{
  "horizontal_flip": false,
  "text_encoder_width": 256,
  "text_encoder_head_dim": 64,
  "text_encoder_qk_norm": false,
  "text_encoder_parallel_block": false,
  "cond_dropout": 0.1,
  "logit_normal_time": false,
  "norm": "layernorm",
  "blocks_per_level": 2,
  "beta2": 0.98,
  "eps": 1e-08,
  "max_steps": 16000,
  "lr_schedule": "cosine"
}
Rows from block 5 of the denoiser, named by matrix and row number. Rows with one number belong to one channel. Each number is 500 + 25 x the weight over its row's rms, rounded and kept within 0 to 999. All counts start at 0. Numbers have three digits each. After the name is the row's rms in percent of the matrix's.
# convs0: first 3x3 conv (model.mid.0.convs.0.weight, 192x192x3x3), inputs 160-191, a 3x3 kernel for each
# convs1: second 3x3 conv (model.mid.0.convs.1.weight, 192x192x3x3, transposed), outputs 160-191, a 3x3 kernel for each
convs0.22 090:472484506478502513506527522509512528547522502511501495524517520536496524528497509498513530486481490486493505523478527515498554516498549504471500474459530512490478526505469495494492506496457512469476521496499538520508476486476468488473482505474530496503508490510522480481515526497480515501496529527473537538508500477463497462539539502486502468484478503519497479545519530528535494470539500506536486485490508462491484486496525504516524542512546513508557527525537504496479466509508462551552521523525523518526529506504471526508514505473524445448492541529524522506513530539534527575536532524499521530505514507488521486514513465531515574512518556524521531538513469542557483536522547487500481483460467490443487447471504455521480505533507531520506530518547519534511503506497486531530523527490562526535541523552525522533532516481518497523491496563479471493525488501522519519
convs0.23 100:509492475532479469517463477488505505541459522506522526440516515525487508520528486475506492500516516491501505466486486510470506508470458465461483441560492472483481483490548497518513474502498495496507529501505507533503515539521511455513538476548494491538511494508550511492496479530508415489545469523527478501425498484477502500541505517496459486534509486463520514489535507509495537557446485519509488494512511480447488488540507462560485468511551517506476513489470514496550500522525514479495502506477498450459469450449553505477551491514558512532510526508517487525523476518478528498478508547497526478502516459535493484526505509464515472477480514461529532511494496489493494468490517521527495505455504504499522524540496490539476511489526488497467517500537486523478501479473503499452525486509493516496502497519512485515529472509508495553490496531497473491433442429433449444
convs0.24 090:513540517549522512520522483503506471502508460516519484517490486428462499470465493491483460554522486523456481483491499547485480544532524496476470496494475474482457558519505512515524514497486534550499510523489461531563510502511521518502510499558539544505530542497502511475475512484513543480493525517519502477549485505452485515490461462493492481459486503554501503535467526493457478497474524497498547499531504505494465510478487512480476510510498501485531537553502462498514496503514501500492503527504526528528529523498479495518485482503504523521488503507529537484506541487464471542558520548475481504470475499510486503489472542490473537523488514509481523480516508496515462487541569476451514501481500521518547472505514472468467510493464503508471537496461534501499532522453552491513445473522461500457501462442484515502494494526509525525510537504533533503522524520504491493
convs0.25 125:471487463506501509500496467471480456473478474508460529527508521529486451533470531491479508478464480500505544482480508496489501543504506531516484522495493483514505493512519503530496531478474501517487466457445487563547503510492502455515486562507497499529484476483491488512500490491509467495461519507499444529426557477532455475520521533516475492508512484515474532489520502508460504493505477485486481493496484517526473506485479481489464551496510524492503504494513502490469478477498482454494519521522492491524487482502473464461449426517515514478494471483478483511470521489510477496504520499482443500475479506497495512496513488504491506443465477497499501480501501452428493509510512517495487534452518509540493497506474484511506489521512499504487494512496471441454502460536464526493525464488510453479521499492499527517501496499499506517501496444514530524503514520525531531
convs0.26 115:509479525520494516482517523506498454474501471482506502488530514462505509488498469492483495516471501547479512489509510491500485526530483492525530495516512493517520492486475452486477456480484461528514468484531484528520521530516542519514556492507523523535503521505501518517473502515453462483504428495563482514536518513487494511490486484485485513497475516506507458500496485517495480517492477517482495504506532475498469485496457497496468498542509487542489482493498546529472506497484560463502494522542510509516533517513481481463523480486425504476529467490535467492487493493526481499467514498482473478534501495530504502488512482507493511503501519521546491478527548488542537517512537517533520511532511515557488504511511507496519514500584497524499474531507472488491498513520471501547508477505492516544468515517488498488555492460524512484516523484486521515539506504508510515
convs0.27 078:538480499517498511532525505527489544493455498435462525508496489504493470508509480502530520491515515480502478544489501495472465537480428551516486490500477466476501537519492504510480517542530474450472501509498500511493514515505485507490513529518453479467480480476515503482518477495529520516521521483475481484497518488481517505481487485506495457500519486502499476529513495463511533475533523497523512434486468485516531500494512509514521486472494502480479524510437485489526490447459481492468469505445485498495450509438509498494509512507530468487537490516511492488558482507469508504482524474466507513490456457469462470453469460513528519501510499488463492454453468494487493486500477446434464488508543530469488492505456483497492501521473542512517488488476482475537521508506476487486458500497509489488522511550544462463517551507512520497504499538552509478517507514476447428
convs0.28 107:507477459526491457514416485486512507504516502501475481499514475474499518477508492525505543546524487540488469536498527495502519508474484481501466505490512555518509510544466521521499501549507483497464510531538491432417507511517508521550474462444501478498501472476475479498550499546545507532507457451488520542509490450445452563457453495504522508519480450463497483471526507462549496508497490478465494547496526511500506506496484517517553485488505496499482482515514545520518523507509552526495501491488490509494497531536497463500521519467485451489511548508524504463504439448507493504519481481463478522493477491492444453495488503501496490513538521485485480495493447491506533494478479544524547512518522494489455557505508508527515499535464513518471478489490518519519482489478488460502479546565500495527479467489484507492521519516531521472481492538464496507485512508475484481
convs0.29 106:549494509482532456506518499466490557473508494475523457470473508500521490495513507536469469500471507532528544502507498484496501468456506518468476500486481524498492414506500481516487502515508522447479478494501523515531533452478516501479480533544475458457488485497506515492537418488501546498475501559491470494480502508472522489475458491506481481509488525489477476526476543541502519485493518475439491514495417498549510480492530518515500515463480518531458508513506516426501544528464508522538509513502507516514483478502555532503477474496525513493510450469495507464504486475493494499508504497477507521522541544503507514509501496494507469498485512519486547519526472511475509509472449501527487533505497491514512470525459519434507500504492475541513493513517535475512515504472483479473505473517507479458510482461479503487472482500468494495508539481477521485464485497538515534
convs0.30 093:484528535516488530510523506492496509504515511486506512490501505510489504489517494477501531450503512518550504523487522550515543511536570499508475525520474519510453519482525514517520506522493483514471545516464483530525512513460517467476515474442498497514499470486515438411509512481523480508525523460498505476502516525479501498518493471510483495514515499497483491485529503528458531531545523496514505482508514461527511522524513516476500552511496513500492543483498455521546503554524487493497530540457516545503467493546526553528472492506535526500466510528527497527546538485499479568509510499514496520522509523519473487516491495526500501465542514484470466481497504502516443477477515510494481507469510528510489484512494491521483520476445509511551528523515489508539492485517517499483452524525546514544511514538515530499496492482517493470496515492481541482488526526504500555
convs0.31 089:489532482539518516490509502521520502545543541527523517504507481503475493503462436557526563495485531526537529531488514483498485480527519491517464475531513510506499521497520526528552529544523492503464498476538510503511482480493504474513510488501501494500509512503478465517469487501500471493483516500463499481469482494488492502499490541487488477484491517500489530470505518494470495488496513496489544506512540483474491486467482469453493510491458470489475455443482538544540508524534515527559518512505514527511508528514498509508491536514504508533533507507531491507484504497560521532484472477498465488505557489484505490515499476506486529483480475505472492489490543538534539508510525500494450470460459479483468506493544499486513538483533540500499514529529529553499506479467461451508496482479532503523506477470482510482500515506484513510527540533482520518502511495490509515
convs0.32 086:510506548528491503465502477505515530533524504543525459519503524507522523511544554498489502502478467507490460548492506527488514500487533490488500499472497507489479524503530512507550512534506546519496562530502482531530508502499499510463494458500484453484494467534528490514500507492486528459517511496528508571541454541533514516548537531495528481471511508495535514490488543519488546483500523499514517496538487508517497534536526510509487529498479483446499515483501454514486481519496495536512521521487531517522500513544493514523483499557561521517500531544530547520552549518498515541518522501596544522512531490493508495506519508550516506509498486520476500501490465509514495484500561509484508459459508497464490497466498467503449460498485532496514521512521524542518476513507506493481447502490529521495500456458488496508490515500504544495523524504546558495526517512488501552
convs0.33 099:504485480501457527516490492521504498480486496492514516475496517506495479515485498470465507489525497517523479479526525472450508506493497489492547507484498495478530461508486499537502549480514538516547549526473520507537526490529512515462489511474456452512505449501487460451500509507492536515525503511495508502487450513517529480473489492471503475549496498485514555526535514529501447514497491491500477445506523497490478531497480497510491517518494509523479501487476478498512510508469555524481497475500536488501509489536577517489507492572501465474492499514496515499543496432525477471511512485558528488500496513542466531541471503502507493496465497499471453527530520504516530444512540531513522492515490505497471461483495525492517480535502521502504507491489529540499469516532510508526471486531471500525502480485514490451521495531560528499530524444480470493515511486523516493
convs0.34 095:502476500500511526485490497489518480489486491452507476518522533481460469537512498487498528481468488471467494485495522567540519534525482526526546502486469497491508513514509488494484495499458499520502499443417497509537513521509477495479486501486484506531466485499480492511494466484457457464448506480514485485519480471515500494519504506502498522471469476506523495504504519491549520478501482501516508485499544500491475498505458482459485523511571529500524525515523483482440471500482497544521523480532513488523525490522433495511530534498479454428480482517480491486471495485496502465494487502471495487505475532494518497493520485465481528513526529491511474467509469563590526528461508470476500448437426505476447478514503507532468517497521490485495471515543491489489450503484508502518501478482496483491491469491506513490509503473466534509463514486513508521526516513524530533
convs0.35 110:493510549508508495500519488502498489527514525521523524533512492514504465502513518482487496497500539494486503491487509507490500461491503522521509498507491537537504447546528490532495491521510502536506527540446488518529465471525497498508456478508491529470530537487513514496475489554493527546517526519480535464477472453522484469536498494558514526516530481510503506496518497508494516493540452507497489483500465521498511489508497502498521508483523491489501512485455497432542480483556476490555506485512499488472515501447496543483536508437519493498480503521508501498489494536479494439480456483531504497501460525482460471487504486486466496533499493500485504506515480515442465492479513518497475514512493492495471472461549525446538508473551481497479472530498516528534481523459494482447500530477526530483498542523509495471447516530487484525491519536476486557441469450527502473
convs0.36 123:480454486492501509466480473472489494486479510505503540496495500519501496487482522511515494500502456450499506519504497552503456491496502499512516509489521496496517492543495506531537504459455475470489522490510509535533495500484491533511506507488515481482472502484472488522505507458500521500467442459494430482464519567596522512475481498453467515482501500487526527494507502502489455490446525498469522518539515523495523520508505511476504496516500510500510488498483500506522510495504499477434503527512492511514499511488478486484501526508473504515500489481495512500451478462486502493517511529512457498507510474507477501498471461471492506479499493465515507522522476533540464451491508504500504485427483481486512550553467484558499452461449493508518513470478483474461468488456521506462455466508545531471482509481480463481493483471498507522496424467515502526531519539516502502
convs0.37 095:496464465487493488472486498500545515445494500501492498503492503493465490507490541482538501486540491503505461467444484466488500474495540494535499507491518502515500471493524453496543476489552443429456518510500545502515454469487511525524525525489499554521474493489445478481478450506500460537525522518463505510481503510525503507490491494539507551539506509496510525515540543529524535495495487477490512505490515504538505500526491534526505518487482489473518502503490535506514476507521541519499446503467480500463451507469467472552583557505485497501503506500528491494501490503490523509446493491478514518528496471490474459505500524493496509537529518513519546497425481524502515495485526492485488538538506493538472511482483519540503472465489501523538511537492494517502470489460480498501501457467547529500476486495507519503506506480504505470529515519414471519469460460500518520
convs0.38 098:494498513507492538490541574495502497513499466478465515537510464508520466531508429489501502525522482521486471499540535513506519527484489528503498477511512509535491523499466493511476519488478512517485480511479521526487463435490490470486467479473501531505518551526516534492531500507526499479491480496498519502513503493462493526563522519547528514525523555519519493524503507562503495484492516479516523485508506513526510491530511492492484500545489514561500564560497522497490505467474513470501498513532488493541501520543484524494524497512557525460528507502545458475513507489502512521554500490506466489490505522502508528494509529540525497541507486512497499521496492496502449484504499486490467524514455518500457451475515484501457493549472554562515513514527517531555513521455490546518506522477504546503496544484489499448513516464503469474472483486462444497515505512508486478
convs0.39 091:533509525543485573523525541506519479477540540489504513499519490495514497503501487477512488488481478498505489491519496502511446457499469469525482480513485512459522535501580499498523518527514501524537500511531483507533524512518527484505511531469488514485483496480431453467524486536529466516477533464498473515508498552498458483521447466532463465491464501504504512503504514489503531501491466498507490527509515494497514494480487478473491496533445504516505473503509476509470461491471473498489498517532498510523502503507514479456509507471486464446510495479544512515506552494562509511493489483502455467500511487510510503515483500490487477487499475521516484470476534505500529502470471502475449495487445495474469492457497466515500519520526530544502515537534518537512517470464465457478497500414475455467475457451521527484526493514499500536507530508481499516491493467489505492
convs0.40 107:524520539519525531530532485546546513520531476520499479519502533513524475521515500488495486473498488465479497480486513525569484491505503515510511507512508515504464489504513485503517494524511492474495532512467493529570500448445499473525473487535516520544515522528501518507525483487530523548501521513464459539449462543507506517476538526485509512498511491502515495511492525510517572488518477465517448486520461458522484492511512489483505503537503540502495506512527446499454524486520536498517502497505482494506508508514513508543507513557509501467491477480479499501515519522508477484497462479504479495484503540495516495514528497498513505490486485469471527528491477533572507518499494491510521525488483503464458500538530491536534497488488513534568518511523501496489503516501498491492507502501522524510509470492452471477486490453471473474495500468524470479535513518534511519
convs0.41 101:523493463481519470494478500498511495487545496552528493514518483508507503543517494485536501498516512464486531470556490492539505486496570507498506498486477485512493525491509530486520530502498519497495487432475529567525495515492464490523435458489533507518497439490521496484466544526471502516514460507501471499525501551533523502483517534513500516495464483477469495540473497507469432495462487546510466550562506488504484517507472466511517502552546486529488468464473489523529470497465497527478508465497529525504489497499494487503462473568463476465489485505487465517421479488490517518449492531471507483475526502495486483507449486493472458506499497488482483514531520493492475469551574437533528417503531477484503501511511516452474503512493506474492489530475468505464519484464523496508499494498486509513464522547458439490527513483508508530490493558493502499511517509506483518
convs0.42 096:489514529497523496511497505523491510542531500552513461535507542503491551532497547484508488543529511511470505487544498479499496479512523510492552487511528472496499520529489476520498529491510491455486540497487501503516466461493464471530427489526530517532541548555540543513521494504496501510513509526476514519510522483484528471498496528471462498473515483490480483527486487544507511523475530510491471494512461504517473511541479500529444453529496479476514459564518509498514479484495496493508500528514505514521505529526506512513523505523563556488503507474476493491503510517514499526509500490487510509493462521494485503506515532508523530521500496502476542496535470511535499512503558482567532487527548507558517480526514488558502510511542510500533518536529516526565529538522523556519545503551521509503511490509475491471532535506511520523515491503513480461526512510518486466
convs0.43 109:501461445504515514468528524483510539507491541524501528489532553511496499505506493548531499509546526488513513522498516491487484456472491507506503492485516485479508467530478480523512532539500458482510511457482543488496488474492484479506493478491524509526518526503544522488517532477511526482483504492516530440504498454476528480496553509479501538488455510482511472466522503482485494463512570534481552537508536497475515503468530515476528528505502488502512544475474497511510464508496492484528511508487501508490511514489498525477526541502520496468537499470488514511488509519504530507514489521519482494477496468479500511487484494513498504497521473483502466480388480547517458513509471527523511522507518531467528536436472531522442497521487500484470514518506517498491477479549514501459494526450573559474514532467457477455481492461456482494465510490444481515493490507464458478
convs0.44 112:503453483505484513449467484503487477515492488517507462494493512499508461527518470455472510467503505439469485483486491515513495495498523489533495516528502520505502498477576505500498520527466470500491482491445483446502510487458499479483480412547505497526512511517519493499506483493470512509475488537502461565533383608493533460501513498480479457469456471481502527484505479514500450479501495496522517485526515490531511496523508494503488507509500488504468447501517441480488483474488469476490534517508521513508487495524490475471402464536447482512475453493443497544486505535515537518484505510483553498499502539489500506504519506514482524500478426501468451519523508518506477487497507515534478524522482478451503488500516519524511500499502522521471521496450521528463437461526490439498457537493517530506491514487476499487447459525463469521502490506572531496534512494496425466
convs0.45 106:513463474550523507518542498487502494507488536486487525537490527518505484505521512500504542485542536466518518528485471504504488521449505505528486496512482534531489487520522457525500472530520483494547474547528492480523503533508498514502483479497502518521493505503462512512484515533465551525456505529521544540505484532444524526474483489468531485470470494500503497519513534507506495498529497536507494491514502511515483486492455500514471495460519491493480517470468460465475492481463483509506517498467517485461527500514500474530470524531483507519511499527447490529473494539508567546500480505474509525488502487460471486442484433504495474500529549488517538471486524460514519528458480537508519497501531520482501453530496417431525502426490502472534492480554498502456514484463506540501521516469538527517497525532511508533476542528459531513486530532491468458526512536517507531
convs1.22 091:488512498487493538523505557547515478516503493519461512521515508501484440517520463519491489492514503505512526436501535417532553437549515481524490502515484532499468509462482533478509517518480518502494522535511550549501507510536483500488499494500517480466494482476511500470464476485502512498494464479534535524551518566530531540519522524487508521508489482505507465512505503508475503572508529532472502485485552509454510495490504500493484442497487427528503474526464484473512502477475474510448480518470471504477490468475543535498494495471500504530490504486469489472455474492461508501467500447450458487489483484498515505512485497548484477501445494479509496529516499489476481512533479506541504495510509518498510514471517502551528548515534493473466478492505536478497527507513503509523510535525469507524436483488486533435475498524482480482499481486512503477514544543502512499
convs1.23 107:494476447493487483471507492470499494499500480503494490490520519499519501495501459517511513469514508493524468538539527529491547518517511507515532520526519498508487508508492489516468492515469506483497533541512517505499523458498509482534503464515482520490500490490514488491506524507502478466550469492509484451502532482458502560464476459494524484544514506495491448518491483494485503520467489479455496506481506504525534508496494513466494540522509517494526550537549493506512490520503517487459524460504502459523543495543494482481500482489471501507477510507501495523480531493495487490519480484476511506515507525499493479503502486494554493535509461505486467519495519478510532544495452507519503511516514459507501545488488517528514518499523499493514494477485538498522458473486466490463480473505489524484489515488463460478543502502520532484509493476507520546531479517533508521
convs1.24 090:494465465501503450488479463532503501509492500500486476535538527493546555517487481564558447534509461514483512544514499493491478518538481499524534479510521509537530479541501488511472498451434463470509502515536511508516463505512513508529505530563501499500558537509474494486496484496521529469515492541445576550533508508463494493486478529493496515540473503539504542489489468514504458461482486466498540478505502514502480523513512501481516521471489477508520482533505528491482497489519516550559505480490480486479476490495465473556470506509518494520485454470485468495487536508474507507493502470497549497497514528506503525496513525502499502495505491458531511482427447459455467475517501485488512504522514519533506523521507506466523514478493511536536535514489486499498501496484508479506499538484494492499522529490527498512510479479490441519497505576531518459456484474492515451
convs1.25 112:489491478534483474495522539498508485512481496504532549488532539503529483484510461474508507516545504514501489422512479505497473498526530502490475512484499511483500483507485492511497482470494515479492486452486499495479521508498482469517503521524506492479499494494492481496542504490476507546447536513514507526492537452572472533544531451520440510468515479498482488496504458489458487517503525546470498533532542497494492475466500512532510443507529489522470492457422491488503449474526487506508494507472520496479466473464475547513584504520450535483450499529516545497519519463493560516469528506461502517483525524501502542471542529537524502509521533557518531527497488471473536534539525508504461522494495502545509516472502494459507541514508522482503487490485521499518485505524478498477540492515471482483525523537530522503476493503510479506481505504472466432503485477455425443
convs1.26 108:530479485531490508500501507533500498501479501528506509487491537451454532502483546519502519513493495502504488515512508503487493497486505515483509493485508508511505566459493523468484490495472516535499503494500451509495468510497487487468523530522463494468486504475492488473452511504500524497481544467509471475462491495510497520484542527487533521513543520511492510490527515508497517493508526477509514469524505486523495523523511473506517512493509457472492495468465517480528526466514512456506499489487513526517492519485460491528518496553494507505508482459509466466496492512533491540526477512484467529510504495498502494467463479436458466425486511478518536529493527437456540538491508466540480487505506430489488504429488491510469506524478527515502533480491491458477525494480505502487464479498481512475456509490472520475519493496515474502525490537506500465523523508497502470
convs1.27 093:516518536494525489500508512455534499502528527490546499474491450475485504454468480516489503468484494490481495508545493513526508483479484478474486485481494497514512549452454576494488519489456479498467507522508468479466458522470459484456481491484485489506527523533483492504502509439512513461550561539529454552530475523568501545509525506504532461513514459531528479480501439521549505494501478542539519492493481473493487494506513497529515524466495535502503529470511474505491516518512543527556566462613524437575496408564488504485513520508454455475475500466493496486519521508489486470497491515502493493507514494500513499478516491483494493458476466515515539508488488506502519496507513485500464498509447541519524531490514466463493471455485482491462524519503478491480557501532542494513523483498504496507505501515525507519485503474525517497473458455529527532484478470494492502
convs1.28 108:498542478496474509484507501485477490529498488526508502479485509494530504519465500478522506491510487473514483491475493519479498520504511532494483484484484500502518437477531490492496532519483549515478446474498511516502537565488502493460482474493496505531471501492510524515524526490481508480471471452439536554537540442463444485567531465459435478519541533446455455505515510523531527505495524543562539532508496488463496484510483473537495477484501530491493518479521476473481486486479489485500497511524494498505474481496514546483525475521515542522538538500521513518498490494487532500557545508458518552501523506526545518503495517527591551464486518481533523545528513527485528487510483473468472497502508468490488543520482484453509515457450495466492506539520521478521416484516543560514481500507509496493513506495485523507544528503491483481507511490460513489511486484462496497
convs1.29 110:502505524519487506528471465514497503486503457491552519463488485482518518506525523511516546528493532571538481463485529492482487500489499486517520483493496512541509491531499469498485430516489545500484521508516494480492515501493494480516465488487512455510538502488496529523510469478483489476465503563465504496457489512534492511502466465490535541490501537472542470504506483504524518490486453490538491491509497514553545493481489499526515531489479570526480502523514521462496468500476473477521462521524513495540503489478487513530482513505451486488501487499543532491494522517489504450500452506474469528547482489500504484501493503490530503485529534575504520507462487489484498497500515493513491534477488527467459555474524514495472491553513494497467491505479518542481493505500513503500514508506472506537572545513582553495492528477488519508483507523493570503493448480469533538
convs1.30 091:506502494515499480481489482439492553508501511494516488513527516551486484525517530524458488533501530518517497480498464513471468470507535522500481486532516478512537528515516504516535492512502457492533480505458550544510544527480542515484533495500526508487503487497511495498527495438515534499533540502508517521471487485516492516471464489519511492495487519474481463516444508486499493501503556507501469513490457518513531500548541496499552509507459547510461509493491523544480542478512494530537502517550520512509524455505511497506488484512502516482529469439496511479498506508461495466456485519499530487479503485537560523482495479517532527522493507535494525462541576497475474504508538496507496522541486506499506543501556496518478471413579525480482507500488494502527499552527491488503534517540473512496556515465474501485573523484516544516487500525506498502480442471489494522
convs1.31 087:473506492525487525522521537517504486485500491517495540490482501482496528538542497523523536486511502497479476492510486521518518541499472524454509516490478501471492502511470477491479503532520532529472498544467512552515510514540507508494506506539538522521474504513533502535504528490499554510497563514499464486479521512531478509478523488508448491480542463511538508507485533508507485514481490464479489526514527499525529485521501507489509520531543526530557508495483461486487482474503496434495466515480501535509521516461482496490501465501493541476508514514501494459493476475511500517538500470494456448538521492518535531528498515520505507511493531498504539457521513435439512490511518513550499480534492503533527454468502502566469489522542531500494519484534542480520489520502523532520535519512496488470496523495493534455525479495524536524517540562483495509464470542519514496
convs1.32 085:500520557481523488477488487514507515510509500498529507477462485512500488542520510550555511535519501511524558484509500503550490480519471529519494502498472443472480460499464481517522507488486450480505488495465495506446507520495496512474494506452512501520479512514500515492473523477510550531492507502492508473512527460489523489510492549515505495453495515506485464500479530443445521531462538486462506503506487491475493514497466512535498474517498486559499498534511524504530530538529540502521493502505476483484471449502497507455442468495485496552509491454479455489455468513480466455483458482500484496484480541508514526535514528529486518541490485513492505489524536466509491524505495492536495536497533520560526516548531531515517514513526479487489477515499476509508485498526514533537497535538487496499527536476515479477499505484512474490445457530468519507471504499492468464
convs1.33 102:501539524524494459550520517495489523528511530501521477523562469524504471491481496545519497516511494478556526495490493510512528460502550490462484485482497479512504497495456515472499543486538471510538527449482476509500524517498503482484532510465535553525506502521506536524551511535480491477513486521468529454503483497489520465502465465485507515460435509482488513480482510514485509451493558530505495542500481501508498522515489542534491504557531546512493514465465525501494487527539518529513497531460508507468489520494527510524470489479507438426533487475512507500494475508517480449489525512570537430550513498503495501489528502529562530516522525500487477395534542533545511487429471538486503504469498504489499510519463468451561490546509492471495508501497436511464490478493488484531521493497527477499541515495452440592496487489516481509480508490486502515555515436489482573
convs1.34 094:519545537485482519504503509505521487480498537488470470493505514531548498542511513519523511486532509476490484504488464459501474491486508472470471497506472481491504489477493529501530491474492472509498545527499551537494523508520500488488562526514478501483518532483460483489488496542515511513557540554525535534510519542500519538514526520468527524522519478513501488507505504495480526529517497511497505524547513527517510521495497524515512454490462504525472423468474488518482463477464506521552476522481485534472452502446531522538535499499519503537527469488507500490521501504520528515492474479482508523471495507514485495501492506499497535488514572493510504484436451482539541496485492524495473502516494555591552513497497494470470518458480506501510487485531534483513531533496487509519512513517479486482466545519484519526490485541493473521510481532475431429489543520461472478
convs1.35 113:532504490451505503475460528500478496466465476497440485518542500506488476497471499535484480518502481511520500486466502479513502461505513513453518505476502499503511537498489497521525500518524447468480493465453480463460518493506533495544526521532483490494482474484502474484498480474548501473504512464522535515510526513516559518527490453549455395525470415508505463493507482459500499503482457523503505529494500480493499483499497479488518504490507508505539503491536499505501546491491549531456516536491486545496494515482491510478493518516482536464503514531491515537515562477512528537525538547531539499513483512521512506547587516529500486521517481491534497506449484461481454492449497482531522497531515530494475453507507474463483464498501497492464479472478471479492504493476481494482501503481499538544480493504488469462488477504475469507478472474587504522543514598508476488
convs1.36 116:514457518500539492570573535475488485505523467454497505493490501508481537480470550493485530518477512447455475529521489532498442545502454461473469492519498491500492498496484520464438509491473465481494530530533520528561497487476486490515483518525497517506512526512494520520524498477541524502510530572518502507502489482473523510478491485550519519504541530512490502520502481503478509470458501491496495516533486483483502488518508499503462504489465530539469463448451529501525489470469505489481463490475480500535492497524551545522521504531526546515519503515524509523475446393529466485548490455528544470493495479487483536498486481457475552515488500522493503496511482516504512512505509504530522527512532510503549498503466470502503517527547513520518504489475494465535500481517538484507519545535489511458503512521488441496486504532489506546472527510498476473494530512499501510
convs1.37 097:529496499483489519466489536464518543479473490479474477498531483518545502465496465490453507520489529518502504510513552493505548535528516473466458501503504489497490506451492555492534547482513497533472470502483513483506526504474516448488515465509513488496514509511511487501471501477517525518522510470536515511571498468554460463483496459509456483473457493488511475457481483468481467508478508528492512512490534496489500521507512504497477510525491516528489514498510462527488459526510511510492574496550525489519531485546534506521470471480453529484499505536513466514502455507515509513508496505511450456444485478520515487532531475494481431495492486487518458502506520529472468527541555522522494496532519497518466516491532499481463535439489476518499473502488485464529530538511528489492548488474540522546488522545471500483515521470505520466522530447528532542465506511446476519
convs1.38 096:465508471489482530523529486501504561518506524507474486571504483560476494558476482515466518487524520475555582512504464470494490437477487503529499481492482505495481516500510509510514525549462547495517550506533557507507491508528512518524512522518529481479499486493520510484494449545553498483480499497530515496493502537500488496493465487458469501500466496495469495474461497521446500507503542506484541495488550539507509511521498479494541470448467465496468479495497539523503511517464486529448467467482447502531477520516491512471497451518514500503495513471522517459489518487505531511513522425511491499455461506458491489499514491544487498490492530522497499527530493489477517527486553526498521508495479482520503493477514448500583515469541518491491521519501477477502525485507521484486493471505527526494482470516542454475500530520480531503496520465476552483521519509513527512
convs1.39 094:447507510457459497486480489470493543468489525486503536534513504559502502544494503515479530503503565501483504516541490535522503520480477487505532484522487501490495520479445488499496459488529500479483471523500467497508508518522498521473495516517518522547519506541543480547546512479531488506487501478496510486457539465467509475490560474502500500514528467486521484509476507499461481489473489478474498528479502493500512495531526507512532499550507507524467531480492502490505497484509541502508497507544500488508505471531517541446565532514521517446487485514496503469544516478538524512516495479483470450500518490518517500533496502532498502506505517510484523479502454467512509524514528549509502530529505527503530456451493457534488490477544482508497464471493516496522522542547490501508494466482508491470504510522512555546491460495486523486508560474503492493529524494540474528
convs1.40 099:518550533480487488466491522506515478501485492490507496454481513510483495488504513471492558559532499522531453486482526484479499473480499478485454504532482487502510503481485502497487496525439465472504548489498545498509482476486488473494532521526500468497502497526503493516520439465451444454493500553475538550502545509504514496535482471499473540466468529476468508484463498481470532480480480522486543523530527522521503503519513534506524447505472520515480476467485502472456516496466525513532491510487507511516496502491502524502496459504508497470496482488542526486518489525485508482511504511557501496518468491508506473511494510537527533526511526530487487487459474496523540513526545508552529512497475523500516476467467445464469498496513502500522447463449478472455514534502496510490522496489474536532539561546460477505548534452490511469486496490532529508543516486490474523
convs1.41 105:502497520527502495528505432510496506492486474481510488514487462481459516538514494468513529465480514516477525479484527468427528506438512507486505491512506505476525469497527513500532489472529477479482522515515505497506454511480492492496508516500512514504516519469486498492475520497515507559487475529493486463489475495495455491500513479461541539463496529523497465482528492500490483514457440544498481492536527538478538512513473476516519493511511495511541481442479544473523500517523490495557505545517486491472493499453490486498481477505516500473489480492517500509508534543531474520528490504485531544485486483520478499506509567482500509505511512539519467513507464449499488502483446466485491504499530487514524523521472462527486477488471481493491505513468495538474531473501568476473496519487518532537476490531549500540456488491450479517476481474516531511494530543484471475
convs1.42 095:531491470471472490501501493575493499504473493540490484506488459481489451475498483515501472499511473518498487472505541439510570430492550476509485496510500506499506498515470502524480498524448559513521527503484504497507489496523490525561493497530540498481519506469522515483466480497489485509479522537544541521520538511524494486520496531487499518490516559485480461482500489481488533523501525539498516486526553508469497516489474485517529444476524453520529474556554526494499552502497503515519461489490456491479483503487484484491466467504473497507481517519491507530494491511482507496509502492540518495503464493509498514514542526503504514525477489522502475508472499522483486469477490485519497516474513478442501532492501448526489546449450488500464462544478480520500512475479532486488504486489535569540473491524503495482468538495475459483494443442525538474514508510458533492
convs1.43 102:500531500489495504539546571476460480466522494506509526519480582520456526499416516517501492462506468465487492484482433520493437554495438511507523516513504503481486488489484471537515453567606538531518493503537486481529485505509489504511509517524512495505487502495472500472477497522499497531515428521506481478510508492516496482499539497459492535483470519508453512482491511533512493497543523503527476497525497478523490488510500506526520533501468506484514502451476475499489521508510516517504481497488477474504469496500521470516512500454540484467507484480500491469499507463523489502531527494491538470507540551502521537495517522518473581507474510525509436502508489502529484472492515492467465473487504519470467481467490493484528454532529490484482499480508511482511509483504509488480509538482517534554499484511531473434494517590509514524508533560512502480487542510454506546
convs1.44 106:528491555509531532506548522520513542510488499527526510500509459534499469518480474533540502508497480474457477459482525498489520530496515495498499498487496466478493493532488505499458510473457510487509531489474542493506510509492510522515478528497510514494493502513498496515556486475491523509477508470491538491524480477482449490550474493487524550462545528538526509499501502479472509503495523500481481472476501502505499508514511531484518448526520508506475501481468497511474513510466500476472501480501485512476474460456533539483464504533456523513484498470516488499496476474509465501519445507531469498490458492475483479486499481542515497540500493497455500500473478476498500538512490528493524525487500473495515489499474469505486484513483490507571455515508493511498502524499521494519537472490483493468527488506475451483481456443487480468505505505534510493522474466482467509
convs1.45 106:463440506523483509492507478481484486455506477477489490481480501489451481509487474474511470485472485503451509492513496520500482481506536537512508496520504480495479507468528537483528537504498457465495478477492513513503521526540508511545495474527521471507483495502533470505528527544511520551484514500499530526486511530471499473541545501495501510514514494481524490487558489497481508517493480515521435504479480492466544507493501545500489532536517507507532476502494516489502545478534515552495472521485511554487498503475529511537471498557485496491506472516500470537487478495522508499532534503491479493492451531514476525535503434473496500491509495513506508531530497478487504509494543472515529467514539481467472482492496480487518487535491530499516534518503513523487529448468528496507521480476472442479475468492508475497481455516473435518513478493468495458520555529504510519